{"input": "log_mel", "encoder_widths": [96, 192, 384], "decoder_parallel_block": false, "decoder_tie_embeddings": true}
Rows from block 4 of the text decoder of a small audio captioner, named by matrix and row number. Rows with one number belong to one neuron. Each number is 500 + 50 x the weight over its row's rms, rounded and kept within 0 to 999. All counts start at 0. Numbers have three digits each.
After each neuron's rows are labels from the 100 texts, of 14976, where the neuron reaches its highest value: "fires on" is the input token at the peak. Only what is clearly more common there than usual is listed. The data: chords played on synthesised instruments.
# fc1: MLP up (decoder.blocks.4.mlp.fc1.weight, 512x256), inputs 0-127
# fc2: MLP down (decoder.blocks.4.mlp.fc2.weight, 256x512, transposed), outputs 0-127

fc1.360:376517481522536467425547530377568555476554523486556404524481559547526531507557548466535552547556479578535587486446464535451449400508442522458446476498520499449508380452508531482575545493526532459470561501501537458476480489427525401468551469505382566482503483538557516564573417401521460507474401435463426510481478484617529596488518429434491508487495485566522515487469469503526495486457
fc2.360:457537569441549548534541594492486459479452528581485494455561465521441496481455519499494431544527554363500486514485519419438523416468476499469500479487495477471470481440585495443441440393484625579559425480402564583529571511548413481528530510509579523544608480512527467474474538515419521586507480474573446375569517529461524541436491513488511480454526479542415536571489448393431469453482
fires on: "k"

fc1.317:477513453546437536438519463493546470507465582432496461491485502482579531557490577530441500478599482511473375515467568553462487501551474502479560512504484512562580552579498556475522539541423456510463513568459431477424535517505451474540459521503490539438537480488497511530491479567445497344445538500526563468408451524387497542571510456520513488433557503490588501539492425578470530530468
fc2.317:493483521479519612442541467513524570462474562418513452398493494537492526519452399516524491510468463478405375600439565537517552478524505456528584376461583465526528588488463433491451471511557526486536489520497521445468573428560386464466470551492473431471468533466449609603507394516555491456538528483476443481466581443454546505511583475469495544497533365538583507484532470496497555529534
fires on: "r"

fc1.422:473506450520486464484454525474518473524424517539583541518462464449527472494487521477472421472518554470446435530441537383510450406493547536491579572483513505544477485450505528510523419525391474407519484526566451437462526529447493508499535489404507524497591595545611461437503472528573411542520451491372495412522546560458598582494630482581419364615430466414523492455557548503447550525452
fc2.422:482469433417507507484525512448547512543551485539465565453619504518576520412505480530471564498497554510483423587430497341426490548526608502453598539462530478464513385494446489518499449444457481439491460518511473501465528493499416495574481506583464527408565591529501474446561516458518487495532436500469472473488535472510579534481549502568486473444413420493531518457526443424473488538468
fires on: "w"

fc1.121:536447493545484500419565518474555496526499441399500406477472414563499548544558506473578516538486537560479552434463476521559532463424520565464519487489546523505544530463445596482458478500528500496527498524451441549482550478532546501398469534438476506660542560499435491511501503490489488561474555592451476485434433456471547466505589538504507483482576581568512614592484564490422560447505
fc2.121:514538415554616523480533505477611508531535524501528430472521466510559512500505490436515567566522556537524494394467477506576536524413570480461449546529506472478366550471523548455523505576458487497479558474436522553579572493523519459445538512527460506451464511479550493449479418509494482459459499470407641536469524604478538478519526560572600463539498583461503485511479545499554580407496
fires on: "d"

fc1.146:447499467551499553516477441541463515596446520489548456464478503472466515562539435460545501565562565442426549547438533521500517559482476578444421474514497585621429425488532507525495495437448517495444566480551538510551469509480427499523507449446494485537432413541485498471540556528502423454488479468549457484485516485512556499467492494605538512450432601466561480575538570478463512510595
fc2.146:510492460535540595515454460569481505586483420488518531525561577484456443544591468485467505617560482453489470518456516556419495539455508531503440385500523501473442360471449455503516488549482378486576444552503515500431552512427488536547509440442452438496495436546516521505592498437493508402470468483598482487546469448460487502499518527511459532496446479429610575551587579527392445465508
fires on: "e"

fc1.285:489503541492504576544473457552491565489545463496476535457550536500553582524455438463602534522576453499555444364490556398478568458526536481482509462498471492405491576439477429477550497449532558550469527536504367373469448461555541500499507536440478480479445522428529479437547518522629563504384575489586471524448534493481493489480414436459416567511511546482416537402445518550497447471501
fc2.285:559549478453504553532536440540527482448512542473521496565507483527446500496490561587530501509553487454451486554391520435538400575564535467538545594483383561450548511482505523467417481489439573475534457519502450547415429583390534490528548492520501520490526486531583409576488480408546467539444528490467416536488500419402411504504352473443495550493528477540484540511486563586512510397448
fires on: "s"

fc1.501:484520425564514555421576570475590445505505533445457449504474406548523571497488529427538509549471570541436584421407493492490573470434525542523504490522535584492488533460525553404439493455431504566518433545531512545541524467563553531463464543392448487584428503493554488515522417517487459458452531475435522489465473519482473515498582559530531512508587516573457597561486585527502595442508
fc2.501:469457511499498560416531580446570466553536544459443473473415449589554564540456505430562539526488511480474504486386536574523479482427493533519444529447611515463455523420398584458442525581508504552529447458454474582513563422538543458449522498465400520445463587541541463552493471427490543465513590422420546559377510549458478421565571550534610506543599556509464613558516596526533510436509
fires on: "d"; "e"

fc1.508:526449501521431481474432515490543533495529473585453496616566436481498441421531460535447515541472518510410643435490454482583570526508523416488584495453413524467478555493434546476523488526455522474454551555575528536466485533464486554533455447547390487525496431491417544449551521505523517500561619489455522538571545486480513464418505412510590513532491505531434534451513467543386495458476
fc2.508:525482534523462569511574515433525551422432507570494479549502517456429496529504484555560585388520509449475460413397502533580551607543503500484462490360496543483457481458510557461600518589462477481463418434534518542560472483554511532484478478517552431448456403542473473429540559498529494550461490422518364568506446472530537485407464512533533555508545492500516523502580460502501468476419
fires on: "o"

fc1.141:370454534450589420489516484384440500494532484536476576474440445524470553549454556427532539462417495543555495473530529494509531593462414557417550524470508538525521512463378503506511498379546565480484514482557568459506586514444502357570553543534482447566393480519536523471555552509480501520566589557395490596557434467475493595437510543520454457472512455510562516557551438466557503459523
fc2.141:478446560452533507510544458510520510460486413488474546469571424470522465477435520500515522484436539524439479450457509474487430578479469426443543523513495487515520440519507517532462549512508530491487438449538473502431544468416508385599547479576477444486462541501558540471514575441511414461595434528400468507504456485545467588547595478569429549574547458529446489510485437497568551517548
fires on: "i"

fc1.75:510518471454451446521508480478568622507557560537471584500454477484439508520463555466550559455581442472480427449442463496469446490487500551547476493492472462469557531549470434467501455494604580500491496590445516495571514457547487467496375459493502519562522525488432458482535514536501460484495500575518567571622454436495524566562542515429480508476469483547480526567496507483459509448544
fc2.75:511522415470541462516491471449542547555476529435577483507438456523479508482433498612478538521510516477491372410402600584446578530550496555489432468427475530451540550576451473455504455523559485599549584559475466530472482453550502456528445535524464583501491501567421515554571467546514535501532511539391597480461479405499496450549512434403576536458509454521540492495486592469527532463491
fires on: "e"

fc1.437:466528471460511501399580464556614473521518530541537550577487536607540523440549454514520523591463553448491501492528511485602460537496539489569433503578397488487454490548558505408512438394443563587579483566599465446471552518473529501491495334521506419546447551568469529459425517475504564565506505431449470384472462531475580485444451484469537553463497459491506491525451569451559467482462
fc2.437:574487501447483532464453510447436566489456486475633459498480582519492483555551620424448512473527543507517424468438521512503532538522565483494557440481497470457569588520515471588467468508453385494592512444512434429430527543435534450585497503494558488475468462493591490486530568458487514507514411599488478465512487536578466533468441515529498640400584538508432615458526509470508477457511
fires on: "r"

fc1.464:457527474425553580452512557469520538535515555481616489502537586459530515498506561460511525503486418476516626473457552515494434506479403526499475535459489584456469412524491510486477533477467545463502510456495520425484520467483490442458526494590517433547493404518524441567551414452582445470495397523455443519522538507590550571403497470419500472539489555552462514490474437457528503508474
fc2.464:513541494547447462457569540436553550515481622529573367483443471481477518481504538596534479519459498467488546434486495453405498415540433463535492444371484456466451491471508450436529498516516527579527450527457539449441495484533473582448522500515493548586595563566463429528443532505472562506541473493529493460570549528538465566594522523485523472517546512508498515517525552438442467536476
fires on: "k"

fc1.331:438539513473571521492636547449509454516460451561471531512543454516485499492514477538529585553522493467543427572501528501501461441521495517448515462529463560413421468562538518479533497367511332561432519472546497497421607500605509508475404574473492489415510455568483482519487522496530483505572557545484544458492539477489551518598525458512532506530436420496506517426541457437499519548461
fc2.331:521496474514510471446516585459543512525463505504533539395510438508471464520566484387501542501470488483519468481563539556520456471551472543467583526419466585448445476452557453511489530494426396497405578521517484506489462531546533564461468510393429470528512535532599437436540466501515515501501515528498398527510519426504621519494491561433429451588531464384566480466539475330512444548547
fires on: "s"

fc1.57:523600430477469567462506564455488584538521474603439471400558554502423388526445555449480523450466503486516478473524469486498489563523466570439526509496479531528477503500463501494558513520541412442491450612411501527553435545557458478548468538523517548451488553495604436563565477563548541576518403501501476541514450481488519435526428453548396505500416455546433514447370551629460499466504
fc2.57:513462413420493528519545533490464483428505487545549555467433409483514549493456475419537524404483433480509448448527468489540509560513451509520467460509485462534554514482551557432553491519679480341513533490439489527442516506554524526542414507527512530541546534449495497559506512537623460469602471451504527515535471519491523520519495424488428594441501485519469479485468519490525514543530
fires on: "a"

fc1.63:578506491500484482453501457541523544534520452499566438478493461466599502575462414513485567539511448477418444510481524498545498443427440525512562511491478479442569581464531437523504551572553552539419540420494415435531496468493515509533506530521451546488560456498568591480483431507503441500453554497516532594472482537527441547347421470399548478462519504560521533496589647480475453543544
fc2.63:505529513535499418488486534602518509480516457510530458472512529529549517435492514424501374512510466471491481469511551446485528496537519544479546488541432484474556580532573486476393494492614547478546534466580518412492459488474496453536497486450400504497555473549512463511448568523516426469450483576454512481472536528453429501380422507470468525444470554522531582465525590524549409447484
fires on: "a"

fc1.41:459519456430528586570478544505510527506518454475445487468489509574557567498517498525563544544530548501581489501575553506410454599452480511571428453459501448488537542418541508505411555479543484616515462530463597498438495525508459496506504407535519457476566502517328470567476542347534442548477506577478527547423480437572490498504551515583418527507432415495469486524481495446479504583593
fc2.41:491415572407567512472508578458411592452521357437498510416409458531562499604500534477587443550514448482578436497551481574420440576530547540450540516482538418556498546496490511548464499425485475434469521491473509483431501489472466429592532471537466460539448441524492561506438523531544472503472523521478428512429493498453462459560538519532431534515500499568481445549362435446495618515480
fires on: "e"

fc1.453:532483515426451526457528536432590519507518504568535442546442521578524510471498435468473474546493530472500424480542521430485493589484429470436508566454477513519607513468487483480442486491518553378631470500558456516498472493506527481454495466460438562465474484543480486535500500572472451536588578571490469499419445601596432497548544533404544540490527461512361567529427561431532481417482
fc2.453:458507518394378446501527516536501491450567565514473518521573505572505389441544541453376524584469528492453461548605511475387441547505438472552531533467453530428586479564455489504530463486479428515600404514487435473577460565475511473552570459546366468543499402561431455571459534443547492511492499525547501512501551564524437575487488482466488578425463571420509605512410479453544414516438
fires on: "o"

fc1.18:481403453468413532465505469424507527461467433551506472453512458518423472591505530538489552575414472558439427582563457545456412487443472521452501448500528545485460494491466473571593489432504561525605539498459486598599566471589475457498513507462537494467541645349413451493504488434500520500604466485490529576527420481519445485516471473473510479461420562463561486478521554551451513467543
fc2.18:434498563429497422453487490493593506466529513535493514500447421463354445453559513519519565458424534566529466439456567537589471511484542535385491483537535417487410462553523512511592485511545611582536466566513516558590481457594466573586525518511481496507537588454503382563538379534544535496585421500464510525516482428510414464529515474534487422519451549467527509525487510582534585561534
fires on: "a"

fc1.181:506515528447540565557499561635498472529550510417474518576476427525491598388499546471490464504496453576501389513533513495538465462561418439449427525495565471493467478592562492485533528529580566501449512615478570435560455504516476541500528557396528485530539468515474593459500473517440512488545504501425520424566486580508484517533510402546480482536486504495539464527499497418512490483430
fc2.181:535454544522530537534465533525414509402646528420590384471609528493560542433504610577454501543424536540487434507429568528476495414565425464461476470418488458542477503516530579536510496499558485426589478422503529353449533531487435448541457465486504517544512465497558503511497509432585513554462553458555509575585513531484547498464471484549513453583422468522442535465541497563519466478445
fires on: "s"

fc1.320:468492417533395454506410572494515524494389496473407562546473383460463601530576456473523462481582517528519449547463517558525570455447470435399550580473391520446522532497541507474480439454488468410445490568412415466544496551487508505435490483489557460458450521487476521521511451514578504457483504500495512487543517453512547521478438546461491512721401536548573581485535547590531462460529
fc2.320:467496465530420460562473614475505485487395525454515505483474488448551525520606499489481437503458515560484498545475556503490485526446409499402510461482489452396509527565544462519490551470442513484457474519428552458530497455470487435474499488514527439403518546495598563492470452490567439336551501480536557577609481450564550419437437514425454481602440501476541475396585447547531398473537
fires on: "i"

fc1.322:550505445507492620535493527446511505562559453580525524506528505507467484397461503502522432429439461557576453417466501489494488477527470526546425568529449586622493426484495499480463415452522494529471542424479526466535458487585541425491426434482445548515549633474638480522376500557506559489540480460537432452454468579571524624529531443484451531557448506521421519468487456516469519483522
fc2.322:539528440574501537513465490546453430413510480516555464525496475507421545558503481609504458448573501408570475537465460491442517428527423429559477445576462574425468560495533521515439479433543448491583522508452585556494439492535522498532493466480534483548514531549414481595506561583545469524524569568487485439501476535459486462556464593548516591523471446393569553574464485470462522579500
fires on: "e"; "m"

fc1.214:400444547542552483345424496531465401526482532439514491572533466510403559495500555547557494515478500524487428441551505528463479524522541437412502512542481553501517443531534527496510473552598588452476507525524444483509533505462462468526478525516587560471544420428395557532425526482365470481454507464449556498453494519453557486454534577504407533507478406475474484445401435493456503496577
fc2.214:503526479486586399440541458542495531520512406527511413522471404558477448421475528573549555469476585500511501410580605547487531487445537565598412518474580487554533580562511527598554530532387425391474482583376580466471512420508557536552494511522498556514541489474526524551459407464542603460447568524512465486512500503431413485492479500555467466492583467494459528508386478568508537501469
fires on: " "

fc1.335:508483452441541536520508492504500438578458546501528537549488489589492502447506558505517514588447470488408576488478527445592479454493525481457455561504508534471467528485421573481521416447571463526475527512472531544474547551533562597574558443485458493550525490491466556495499479532433535527517479483465498476591550528536426616500528496595545469541498507479468422525499416588487482518493
fc2.335:466502461530496525514492418450434487534549491487484532455529544435482433470459519544609535456493475524444529461526472521532473455500602470521575478462526577451425433489506487461442510556540495487462476514526564511422518532488492559430462531453460446436480462462550478509518549522540424535548494514508526414535481562471491591460500450564525446542547518518604467539531538491544429440515
fires on: "o"

fc1.227:523513471443562512568456519508453541441532435462570514465502516576593548459496518586593499566543524465571491502522545509506433547459494570526513423454523453533497576436591501537379509422594478510487443547478574459469532473500428497545446471520498434429490460499367481593479446426551506572508445567454531560404469429483380498545510540493521531509503420504511479541445480468438418547545
fc2.227:471504592455570619475470479421433472471502447418499416504478521551546533564464448533508456581538534534575460569476519559468434477490489523472472516465526419526553497529523531582488507476476467485478496454512530530434468507529500466472489416432483405554471485536504546493471569510478520448467488487423495566494547580409437485549536441517459439451611502535578418512398493505463506468565
fires on: "e"; "c"; "b"

fc1.150:494465510463425478430495548440536500551481504581467456491490520544444567566557539531477605557467470554527510548550470500418527525464482536432493511504474503513527545498436506542620472476589554546561442493465439581567491468561436456519508539463546521400494564465500386506567537428507481518587428493561582618507443483456461520500462490419570501421408506502519551522513526554430492529547
fc2.150:448548495455515457457506546483534463459473542577486471490417432513440414526562502504568489528545421515463468466376514534466457480485545518542506434527504413515508475532540569441516578605542532536532491479494513526513518492562448560534508474464444451483656633536495403508498491507470495465537527539425512586555496493498404467480352490557525458506490534551400509505515532530466494504559
fires on: "a"

fc1.192:524589473424448493519523394511546525435389540493510484485466536492427603500416554484525502441517394561489445465527569427576510446580453488553505512398432486483439515529405450515475541461511472630396507535559550540452568525443555518523433569488473480497511462467542516443595583461585506455471481391497477541474556456420451411476516484500452502531516417489588486470512500445491533497521
fc2.192:478527488533410524569569490475447500509509502512459427511378504527479525501440535487509541548527575467479528478492512486517463515528476565624403604429488581455508537514477510472452490405529561550538517480476442587446574540477497477529525471514404515447488481488497529640455532434503585411482592490543446519490465516495444522543424521501521550445474413436472505545461487472516511509511
fires on: "s"

fc1.426:509432499491397522483513550570480500454556463445570437582447543399471546521480471558466518529485523534512523566481430564498541504474521456522489615484537459484581440548533639479546445482548450464512456541560589621501469423453505482539447594514535466534495458485588381473528458555455472468440435567576483545550410534383543558589557472559499501533521400519517484499457495473477464508467
fc2.426:505447515513552413538515447542534530522478528465532427627473444475489511489522469393499519424551457512556610620429493632445567521462442486537501503498562479525541510539475531514493515505597481504493466495539572517539519527523493565479547437468513491579473495405518404550531455522516562435453463561552562471544485434479507536464485496459423468489493481470459533538499550568420420473432
fires on: "w"

fc1.416:492470523497454524580572539427486529483499468514516473533458543424410514463482514465565492511468450517545529420505567495521458477460494457503508560560420493455428478529517463510502465480651430503575436574500559519521478341459600443399489484546449460519438584519471464457492532450484465550586515584451470522445549484519508500493480542458605582540455525514523532489521502461578507442395
fc2.416:490434519558517472516540464392499615560516509446549485541548532411543440428554451570480498507420562579482549500523533494553461476438612506577522449482462431491461510520459525438517556457502548500559429491526573549521547495473511480418477511525458491524468551381466470450469481440534488608397552531479472568418499537479560456446487540479587478534504472461539427405555554553486455528393
fires on: "s"

fc1.78:551449541573533538474379434488507536503464486474516487525532508519532459548474387520404516461507549471464502555467473457524462441463473551451544532530467484429626445398417495573506462539526442470521422459536513509447527520515401417444524498567502475561522547483545532437485477470497480526505538560467539511509537492502555559573494452528559463531535585583531389501453514423454526516430
fc2.78:498528499486438496485440559422460523560509411473555477476553543507530453448471453498476529461487473530469383481472520405431522570420461573468578546562526488558510514409482484553430451514612567462514457575472456490389511456523467558551483479438460514464550523591424511599476566485464498490596528539473470467515498572472574495489512502558464434453516391510544441552561505583446590493503
fires on: "a"

fc1.364:438522484561480518459478423559583488488462430599466467479430469471561553522526457501458428465558462535460519535518499530499491571395523606450450524441518517498553501573569610473518478374565495485536466458466563485531514616478541531580470448435496530486463486494462483399491419492497506492606466482421595469431625546449522475549417524502467505419430450510527437482503514443540460561506
fc2.364:544434484587525554537501391508516572531466493503525442471466457451449499531473395538488461500493483485445461449551462516417580460466588474398446588450567504494530547550516506475571443485566431503469466526512520467487504527500467571542420506444548518466522574582517551536521444504555442543534514480491573453386578583477589500494503654439625473385500465555495452498489479485474486574463
fires on: "o"

fc1.509:619542518485452569516502589586525530440470590474423542561466484457484509557450449511473472460513544410512560489523619558416470553481442480522575524487590417519572422532468393439498514532568491550415501541529447473422575422486474432546426535487511482574545524556459516408526413544472563533487432510551446518526492561511433482480494533538475496498545496586512475453477535454536416575483
fc2.509:558489465445505456483491506490599551495500508413468493503500465536537542601495434437578491549442570556525570506408498572495575389433523527561510470533559471467565461483565431476544551539437440450437504536427441444534512555484520524427484442517460479505593556570564425550461493376509449505473465469480477490538562538548565501459538398445553491504543537587520501528568480465503491429509
fires on: "s"; "l"

fc1.345:497445528427589520416525529529497384483543436462522484474512497500524470469555580458438592528485476490432397518459513505523448495524481470566624567592467454540465581521575488508539486587512510450510529536540426492535577446525489466493482473523374516371538514513386529517461533469459526524491522537480510436501509621599448525479542527536500487457399582537559516489462474492501438488455
fc2.345:531506521494450513436566462562495484444496544557519463483584535723451513435498612487485652487530542460468442472466507507515513515445478420517550566486562537522499421531498500511509479423416431431513464477543452581496411550519558416544516369525483545479470444494441459507499435468493528548488523438555555449459549546491419494465453510469471518496562559469456514449448493551586512430485
fires on: "d"

fc1.302:481486441561475451572450481498482571458470450561406531589496562515458478526528467561538490526566457492475444535436381420526531473465430489569563538567459513537464496489467422465612471459409459486422483527468466456552530411494503501448574494565515463586576486590533472552472400542520426587508533542499602387502462427402419549437482477467377513487443461565531473478583470480479504472526
fc2.302:510428515465450522520506513538589531484398496524484524419512534571532574510494434473493461496493394572550460501500532605383441556538538554472463543519488526409511476501537523529396474538543474537499454441593527402502421509449482500501384554478440560529578411478571530508453502493528554455526492459576441430575482602463498509488528418386454537449496476548541490440522550491526506491608
fires on: "m"

fc1.342:462459514583519481497478509440617605546473509444480548568430622467562441478591517530528523504474489499429540576512437533588480534517452525485524437472448446562508576524556497469445456433438575536535460624500654370500493521557446518512554426498493516587495534564491541440476493565533438481608467539563474448500479526486498508516490498478454523553550576457487519511559519454434532479511
fc2.342:538570466502481484436480562426478455493480492399532493457506593520466460469496487532450525482434500470497439439545539552538501535490499514456588511489388479455517480456462481615504483445529560617523374527469448452444463535506521473519524617525464521566544586517562605387470500519518592502549441515451538457521477493501536539518443541576468452529531475501516624525541488538448470487577
fires on: "d"

fc1.167:464431499421471640571491422577503495509472524512549557532539575526465518504491426449404425527448520621486483528518458565491416469555497489442530543530450497546494514490397490516390417535548509432466463464473536476431469458535436431461552427566548504483550493597519450333523530473499538493515501484458548549579583556567520521556444584440482473542412567460579496514513490468496439516478
fc2.167:438468425478470518517578489482448559553568549494504469469534568473478433522509425429503534511503459523532501552472500459534522433502458487395396508517518481512428533426511567522505515550477543520458435533453481463491525501458524569469495450537524556454558514630469430481463509585556523484545495560399462480550554483500628529571569383524524550419539565427500482558579427563534619558432
fires on: "a"

fc1.74:440507496406518497497451484534452538498428623497417446550530514500537471462528610406440576518500539514500574467445443488515542488556455588483446515487495582516514574492528570461475467524554537460496407507500538497505449519508570518493455549523475510468413429521598563531563476452461469500412471494498540431514429584404480550546509396456482499518547517497444466480526456537531592524452
fc2.74:477537525394430507484452498531559560554477550517480452523509392531670554570489489472489530487453601461518440434504510525494477418467471480460500539546471519428461498463462574599518489501520449515559532534519517519399453469547452434505547452545483484402407491558517507566480506543471392492507532536460443506544572555463553426596540462404456528504484508495508430509558479516480508564494
fires on: " "

fc1.79:555554536561549507472385479514548477547561457470601438573545452538525397474500516453486580633561516485422503519504476553485456614433540400512559555417464532404487427515612485545495504463524407513503438601549493487555513471545540579554351560477568508556463491523488502581462497493469564484520419497472477528482531524526444606468435478563428502474451458481442491393477508439525519463529
fc2.79:566490538524604476517380460487423505514443529573553485468483483545578475387502530484501512587558496487499459440515513465569454380454433545426490432531527493433456428451498428442501517502554515508416599567499504452552492574515542521538439452466434483571430481532454509563599493433511496510441476456492460565548400446535400482500560525504536460474574532656529549460503531534556475499530
fires on: "o"

fc1.193:485583473620518446441523471449471426544559571432469509492583535426493414439484460426521470436550548514501427520582477487524464544507563521527443574514576536495533464533571491525506548481463486458505536466530471532445480588446541489631457441507531468512505464484447450442422528418525495506500548452463462621491516536420456481554485500493542551543536508456552556518478456485475566472591
fc2.193:423516485612520395482467549511475519442548501558572511436508452483566415454509449508495448442493640469485550513519482493488477502559461466490453582511420534381460454522544587525552522542529505558476524471536494478409456482481582538554460478543546455482583498512463494523461482488490461544444471452533402544523556477525497450570453619495587587429549535508488511435456430554604452450448
fires on: "e"; "b"; "f"

fc1.389:480461502532485484455548467522485564509460480435534466544470488424518520502550503562472499500498448530502494564482534572449561486534567517446476480473479525494425509467523458590548434418570389494519483591565467542488550467589469516510501563534487501381540491542510431551415459533511592504617482515486468444428555497469479506473494462418627563490469526562431595637502473617450485436479
fc2.389:470452530426549522518492443460504434520426552448567483534470494477456537548546393612457505454528455478445485489511426518479455517636567582414575500584433491450513549424521463558585518515523453510533592495578507499418467535591492399472495509449496426482397553540467490541453511430558493493493421482459514528472457499606484399454499513363487586533515593530335530530527508524460396447484
fires on: "s"

fc1.428:458508509504519520503466468503571430398335537456465468590459482504489454517390529532499529535446565576529473528476494525522614546469500416521541435502585430508506496534528607483511378472541555576534522535547517527488517517458519402521505561393481530478579473413637516495592553523543555557553417503441461554468476480414428492485503600536460418457492428441544512481514499529504425501440
fc2.428:476518536452510564490507478448557512509524382486553540452554607426473544459482453612494574483477447491542506400504489504418534442498468432534495502449392435488514536441531557607465477553546450525490575529470547481436496498578484486462562528533531449538532518480459480571422470472560482426560480571577480494541478508425546516463449554513432530613475525432513449535512470474428453534570
fires on: "w"

fc1.447:424558417544473414500416544481529488517397479449445506577529449436497627543585513529586444526482466571447426560444484544483572501418449480356511560487434479486489502465569508507523464417491507486443489511515424474530524562549514526452464454539590455432464488494510563548523458501550528499535461517542541566552508499522509504507451517471470443656414514513596539471549498551509422429543
fc2.447:470547433511524464509511630459577495488431493423472497529387464380506521529506467469534460485476509551485516488519519512510463493498511553465485494445469462492507567601549403464503538484489444404519508490408487528516400479478530443466498486472545420454529557489577475523453377505595545396558452476483488520567527485571506527522465473505459491633489463454475480380587483607520486508489
fires on: "i"

fc1.303:528550481485392531518484313417476572389551432590449509482544411460549528528547536453561425459510510460451537515460544530496511535493471582432494558456476458492531474483390554440570423469510520591481452525521454445515572568522514492558527558541527522498488473446512565553578509471447605507528478548451503432505571565504514505466527533546427450449439400526504445515445548491436438549442
fc2.303:478460475435408482548487444490555502481471535543426545491487488485517529496524548510466463443461551536569470525541369485474552519516448531546514506531435543541541515590566523495495468391473502538566574579559551587396495525422525649528490375478541451548447519539510485599500505449515516467537435463477413533420482488497482517587547570547452616372465432454553473423488464490534469553518
fires on: "e"

fc1.347:518557453439501524620393421532586538490637464548448437544539485559559447441429454506426581552489557512517462409480511487475516552563536556447556527507442488402436531486491501505433450529465547472450504498469551460544589532537462538651546554519497544509407542485462549479504437466475411510547555490535480497567492418519548510468547535481526488485566496424479505443472570471488525534568
fc2.347:483434428529496448505522498388373480481582531460473534481496464442445531482482452504459452459498488488498470425466539475493560609501489602515491423503606511459422412448464475476515467608471581534443531503435493492438499620526437500540541501516408450542409400481572537481543496572564583553476505451497536462488496507513553428483476577481482482440531445447549483453480476517475520566461
fires on: "o"

fc1.59:513467509423429536452504501510492494413463487463479558512455535491560522502412531471436539524446500518544515440564518593468515493456473473500537515485472511370501426520494599450514466439542510661536485491545504484518501455516478472525409607514544480521517483440607421430488509555438472540453544535545460624503384583481496499529531520523575494556544402505469531580477493440527507457472
fc2.59:474468452459515482460504499579513485571577410434498482612453498519409510580501551518413602581456521550434549468493410609393534513396515423475513620419520482494506435371452539500647479417575570490545470511560475437464499443524497484464559482424556534537480424500469426455549459528560531533523519527517540525497442521453572506574526477481542477607415491552503477485470526475532386487577
fires on: "w"

fc1.105:512595443586561420436486442431515552467511463510461543493506557463510454587506520457416586537485538441491514488538521476541522428515393517579596508500541463542508557440444501423433470532498547521549465497472520679510570569542525501518467514549597548517512540488589494504520500431462484499537564468481493466557438453576495496506462501446469400481497480441467521562583525413518553495589
fc2.105:493532502647500488417538545534461547510557487543610461493494466444496495483461530465377546476425447494461447441492532569493517521527429564595544571526534490430423491425420510496568535583432491559533483564470579412513525537490463493512586407544512456541480483500571520470491487513523350516501614445479550537463490453614488445495521586495479576489443567427419420551463470516542461471503
fires on: "w"

fc1.487:485616480470445516510499428582578517480486458489532442558500578516510430581508581474459588492501525460448566463512496561516547459443424433525525489485514504567466622477454485457445433545455534555508490478473586534547571529582526466481486513513603525417572542453612436545514499432526436533555513491407501394505417424529493508497546478436536484432575479431481476510523484489562463531555
fc2.487:560550494600545544433538553503498519510538468485518528487365540509554470505441538439364473537519470531463400446510554575491504495504459564635482543540519552449497447406456445493430528534480433478490592536454507502622573506494507517462539455495553511514511454421571552489481438514435408558506562408486486503515503453585478492474446607535489543437462587378414477505480530547549522487528
fires on: "w"